From a checkpoint of a small sound classifier.
Model: log mel input, arch jasper, norm batchnorm, activation elu, depths [3, 4, 5, 3], widths [192, 288, 432, 640].
Training: 5400 steps, batches of 128.
Rows from block 5 of a small sound classifier, named by matrix and row number. Rows with one number belong to one channel. Each number is 500 + 50 x the weight over its row's rms, rounded and kept within 0 to 999. All counts start at 0. Numbers have three digits each. After the name is the row's rms in percent of the matrix's.
After each channel's rows are labels from the 100 clips, of 14976, where the channel reaches its highest value: "responds to" is what is common among them; "loudest" is the band of the loudest frequency at the time of the peak. Only what is clearly more common there than usual is listed. The data: drum patterns on synthesised drum kits.
# convs0: first width-5 conv (model.blocks.5.convs.0.weight, 288x288x5, each kernel summed), inputs 0-47
# convs1: second width-5 conv (model.blocks.5.convs.1.weight, 288x288x5, transposed, each kernel summed), outputs 0-47

convs0.4 070:441516539417496471530565472555506618461581576571576498552524497427602591503432553505468445436483583571525488483560516538559462490509438501500533
convs1.4 089:472545429462461408490473483477459586484541529535518573487486446484519544588514466452478388441542509484469488480512505529562456459468409512457508
responds to: clipping; text has "clipped"
loudest: 1000 to 2000 Hz

convs0.156 065:437448474436522481455473490510436493452431473477432470465484511477489554479431476435426401531504482412461453475467486515543422446477480516453460
convs1.156 065:517617446587492479456573513438584528429419383477465528463500476489504520580488442483531465555543587524481492577467542487496485522560484549464515
responds to: rimshot; march; breakbeat
loudest: 1000 to 2000 Hz; 2000 to 4000 Hz

convs0.282 076:428508552444522491515554480550525623493582617506528499541520482461596603507449555498488471420499569566521505520579537543574449501549436519465522
convs1.282 099:485550431451449416480480458461456589455543485520529553486453425488545552600515469461478405445530511468460457496510521545557447445449420516472487
responds to: clipping; text has "clipped"
loudest: 1000 to 2000 Hz

convs0.224 093:454495468420518414497523444489502558475495496517517482505479529465517428458408462457498445485504521483481452466469379501418424465482457435522497
convs1.224 074:479497422496526467506516520522516607454490574556515558512496495568546465577556502453550370417473498472491538439463419500475542460460495479496551
responds to: rimshot
loudest: 1000 to 2000 Hz

convs0.210 074:459479453433518439473543466514510580510520525481499469504479536461514466419389461470466464473505564516501443462468395468460394459490444421495463
convs1.210 065:519529431480447436491474495498514610419535493538503546505446428543517452580508472436524374449495510467496496457496452532498504461436444471466517
responds to: rimshot; clipping; text has "clipped"
loudest: 1000 to 2000 Hz

convs0.13 084:472459394438585492466567430408519541486442451490480437474468561478484483499420408435460390450497459515466406482409408464474418468517525481453478
convs1.13 072:558557495546517517528580475415541447482389457496470533483483479519523516546532396498541471533466543567469478574497438465434519532592546437448542
responds to: rimshot; breakbeat; march; pattern: dembow
loudest: 2000 to 4000 Hz; 1000 to 2000 Hz

convs0.95 081:551495528519402567415440533556449539508585468421395521470524485513402521480509503585490548572552494464476529460512563496519411523451506636497342
convs1.95 093:510511510494436532389482495508567498425542436370526505496420540501511538493473498532492538509538472457497498555508589513595405451459449557514279
responds to: clipping; text has "clipped"
loudest: 4000 to 8000 Hz; 2000 to 4000 Hz

convs0.128 097:404507459398529477468559464467526526473435417483480483478479495449497474480389461478483383429494509532513442458441385472434404505531516427458467
convs1.128 073:587557521605557477524612534514555457531417500476448539524551516543507451555572461500610524479483499541490540561537435493455585534585535405470559
responds to: rimshot; breakbeat; dembow
loudest: 1000 to 2000 Hz; 2000 to 4000 Hz

convs0.264 087:434540538412504453516536468548563598497565582548573499521521478417608594568444565524473463412520560580533503559561524552543460529550467489522551
convs1.264 097:499550414464452385483497458453446589484535479535522591489480436472565533609518487451479436451562548495479470501523522534552447448446406495463506
responds to: clipping; text has "clipped"
loudest: 1000 to 2000 Hz

convs0.147 107:453462504429537423460559445470532546476469423482493488465504558480474395464404444468489383500505463532517430427462316490425400473502503432471454
convs1.147 091:567500473583582545544572535480542442540477535475430493529526566573520405457528486558604503459454532561478534492466379460393585530548576379457541
responds to: rimshot; march; breakbeat
loudest: 1000 to 2000 Hz; 2000 to 4000 Hz

convs0.255 073:509562453495458531509633492518505653549470444545547472501524562499468517436487532540531464520493553545487484525460497482386448480472356474394562
convs1.255 086:474597450508404424551541493487436559483483512527519564490475356503488532569497511484481406514501584467479470543515442515490488480463383463470545
responds to: rimshot; random hits
loudest: 2000 to 4000 Hz

convs0.105 079:491521458485480463513542477541536646520531514534549489538513536481530496507453564475531483468509590547522504544466440482425406511519380441469535
convs1.105 092:465543422453452365479491492520422644508489538556514571507473456513501492624507514451499417459534552460505489468500469556517475441429398494510518
responds to: clipping; text has "clipped"
loudest: 1000 to 2000 Hz

convs0.215 097:542524412512423480507544477549530616571492465557540462532514501496481449516493538465543554518508585516516501567377457418362439503503407463461518
convs1.215 101:463532441455448424484469508533379604510442518546520571494487472502487486596489509453523437496532546466560483508506445548482475424411409527548505
responds to: clipping; text has "clipped"; breakbeat
loudest: 1000 to 2000 Hz; 2000 to 4000 Hz

convs0.1 091:496489498462474465503529457491512628538459548518526510521528558502502513447449529473497456503504536520470465511472427476436400472502328481443482
convs1.1 092:514635471519443377517530486480523578493469530516505625526445430535534491594526482469532404476510573472469483528517459540493490490471387511444517
responds to: clipping; text has "clipped"
loudest: 1000 to 2000 Hz

convs0.65 079:470535532514411542404469520527466562441541514379345506478503471508458572522491526554450491543513534539491511478535542525566447544465494558500327
convs1.65 092:533555493507448440358494494486565492465499446347441535497417508475537530534492488466514562472497514492476481573534559508581409435451411543471329
responds to: four on the floor
loudest: 4000 to 8000 Hz; 2000 to 4000 Hz

convs0.146 125:489517509514482543337514507510464538354533519409372505418465494512488529525524499494427503489487509544515510478515506503548446513477506532485332
convs1.146 110:541538511521453506396471459454561457503532472350362495491423506497525539478500465489529536478419538522448462523528510485587465481493435526454375
responds to: clipping; text has "clipped"; four on the floor
loudest: 4000 to 8000 Hz

convs0.137 095:447438435417571480461546463443502504430460485481462446474466547483481498476416426426459348467492437500474413432444387503512391478518512468439467
convs1.137 073:575550490551552532491585494433552445471453472468439511505488553514570480532559385518565455511470539570460497547508443471484575568588573483440549
responds to: rimshot; march; breakbeat
loudest: 1000 to 2000 Hz; 2000 to 4000 Hz

convs0.211 089:495542533524470492522538484554517652548491561530521499520547540482526583496488573523500494513498533517473513559545541529471462553499344510424519
convs1.211 116:486602475479389383535498436438482587482486463527519616495456388475512545584486491468494440492520575486463446545548506556510444456488382516439507
responds to: rimshot
loudest: 2000 to 4000 Hz; 1000 to 2000 Hz

convs0.269 099:547511433522429507505521456533525588554482456553538498514508521506470431500476521462555539542524564522493505555385450419365426488475393488465516
convs1.269 102:485537461466454446484454524554391628522466545564510560511500455505474480579498557479524452504534546450571523483500456546498490459410408513566515
responds to: clap; clipping; text has "clipped"
loudest: 1000 to 2000 Hz

convs0.21 099:527524473518431483509524489562499623562493529540514491531544520496505519513487544497525523530515536509470520570456489472415432496504338486430498
convs1.21 106:496593479483399380500489477507469640494469512549533607516451422495509506584498508461507433509544565451511467527557485560518442458435378518494510
responds to: clap; clipping; text has "clipped"
loudest: 1000 to 2000 Hz

convs0.101 072:496507585521429518491422516536420552577538470401426510521545499503429549515507517560510516554550504453475523493557555550535416546423457558479396
convs1.101 095:511568513520440444446520503505593511394465447391542559504444501504570538543479499464496528498528505492499542572506576521534386453477456552486363
responds to: clipping; text has "clipped"; four on the floor
loudest: 2000 to 4000 Hz

convs0.24 098:493529519502439519354498519525469527406518483405355529431496495508432517502486488552452502534501551529501492463499494499531443524463492521497336
convs1.24 100:568539499530468489373503490486532478565510465327359498484429516496499522515481485518556569498450549487469479566520519513564473481501382532473350
responds to: half-time
loudest: 4000 to 8000 Hz

convs0.31 080:517468417491510461498542424454488556498442487485476463510465574493521429459458442442511445499489549491413424501437400446415378470500381414411468
convs1.31 065:545588453501510469497516526495501548402462507545501586501445431538486453576553454448527381497513534468487475497499409507459521496507526505465561
responds to: rimshot
loudest: 1000 to 2000 Hz; 2000 to 4000 Hz

convs0.35 097:527538484514425468523526493581516646555494520543551505541537509502484511488492574503532533544511555544514532576454485461384429497516350493436503
convs1.35 113:488572468481390392489483495512426621481456511529526599507476422491475500572485519466502442517527577456532463514539482571509440456429365523509485
responds to: clap; clipping; text has "clipped"
loudest: 1000 to 2000 Hz; 2000 to 4000 Hz

convs0.114 091:536526513499454475516548469477468597595471511524484523535546568524476510464474469510533489555516549458413450537498458515401424476439331476414492
convs1.114 083:506623480534429426539571511479547560465426475539557616518467429526508474577500480481515400513556581491486482548515452505429446505516468477418498
responds to: rimshot
loudest: 2000 to 4000 Hz; 1000 to 2000 Hz

convs0.245 084:487527480461481465530538408481514588547495530532545476502523545477525506480428508498512438472518557536446439550485427491412408499514337440426499
convs1.245 080:513641464512464393529533501479521578512459515542527653530476433522553480614562488483507407444538588489466486546534445552482498491517404496460505
responds to: rimshot
loudest: 1000 to 2000 Hz; 2000 to 4000 Hz

convs0.115 089:490538510463451450519524474566490619527546555545572477540527485494570536490472568512492500475526559531493503540498491484465427506503359478466519
convs1.115 100:484553469469443368502465498509492621483495526540537603506483429498526526591512518449479410472561526479492483500528506557543454452454389508475509
responds to: clap; clipping; text has "clipped"
loudest: 1000 to 2000 Hz

convs0.252 104:565522459520364498480512502550485590568471471518499499491514538523456439461507522481537554572537550486509507555402441411346407491472402489475440
convs1.252 090:472536476510405424474468520523442564464458486496506590527442456511465473567479515494521441506507564448537494534533461547501460422396379523551488
responds to: rimshot; four on the floor
loudest: 1000 to 2000 Hz

convs0.171 131:473551546510480536395505530520481527372544519411383525433484482493515573523524524541400481493462536563519519488551556537572482546506529525492389
convs1.171 119:509534464490456455376483430441480461521544444377370481456432477434496552505484449480484538497417534506448419535499549473589468469485400521440414
responds to: four on the floor; clipping; text has "clipped"
loudest: 4000 to 8000 Hz

convs0.84 088:559530490528411502498539491510481618548460504498464517508524567536465494458503496492533506559524547493443467563459454470389421490459366486403469
convs1.84 087:494620477539393443510517493470510559473467455515526606526437414517500505559490500479510436496500597487486460564528463541493441482486376518461468
responds to: rimshot; dembow; breakbeat
loudest: 1000 to 2000 Hz; 2000 to 4000 Hz

convs0.184 102:536484426476511423489528440454527581551443486508487468507507569497502431472466474456521478489506534527454427540424364465376398469493385425444471
convs1.184 079:538589470544473428547543519498495537460433538556524579546485468556513409567582486445558392471496576492482516503487368499416533484486475453473541
responds to: rimshot; march
loudest: 1000 to 2000 Hz; 2000 to 4000 Hz

convs0.122 063:473477449454495446452484439484466571445416461495483427453438545435451402459424520414466416548495535444482417512410345457429420390435447463437459
convs1.122 054:497563479520462454451516439434522477474473447482474524520463495491481500558452470475536458494427674475399480563501513504569509512444409503475526
responds to: rimshot; march
loudest: 1000 to 2000 Hz; 2000 to 4000 Hz

convs0.193 085:537478420518520431458566458444411570469406481506457484480502613545473458451497428405514459557529472517439441515416363452400408413465462461464443
convs1.193 084:538556508539465496519581512500589438466401475453479543512393503548521443459545467504561517487461570532461498535477407440445566555565542443424513
responds to: rimshot; dembow; breakbeat; pattern: march
loudest: 1000 to 2000 Hz; 2000 to 4000 Hz

convs0.134 109:431482490406538433484553467466506530477460438481474486480490523457485438459393464470486386483492483528522442436477334489438410469511524419478471
convs1.134 080:574555487589559515529602541517561466484476539501472521563507540578540406490567456543584488428450515556441547512493387472447605503544536392448567
responds to: rimshot; breakbeat; march
loudest: 1000 to 2000 Hz; 2000 to 4000 Hz

convs0.141 094:387527474421527515501577487456479542467434445494507492514487536446455502500406447470470347451529511471455420479446449484449436480487518461414490
convs1.141 090:537572524578504494495627499467535451477428492460463525494486457482509488534556476513497535516514523531447506597535506480503556560663518433432494
responds to: rimshot; breakbeat; dembow
loudest: 2000 to 4000 Hz; 1000 to 2000 Hz

convs0.29 110:402477493444546513421506502476489488378525470416414464448449468443507561480455446473419410413474464488469457431515539508608444486484564516464422
convs1.29 090:549491481512537540469458447458592402491538507422461434497491525472585588492505448498490543487456473574418471518494555446592509522573529504422472
responds to: dembow; thin (high-pass)
loudest: 1000 to 2000 Hz

convs0.109 093:505532498507431529474576514523491534513494344515510548462527528504378374458462499542515466604555519460515483466434435427340445467438494494458480
convs1.109 101:470488521565451541475542552513444514531504503470454503479493488513345413460455535538504458554477490397535525554503450489445493520499457452559463
responds to: rimshot; closed hi-hat; breakbeat; dembow
loudest: 1000 to 2000 Hz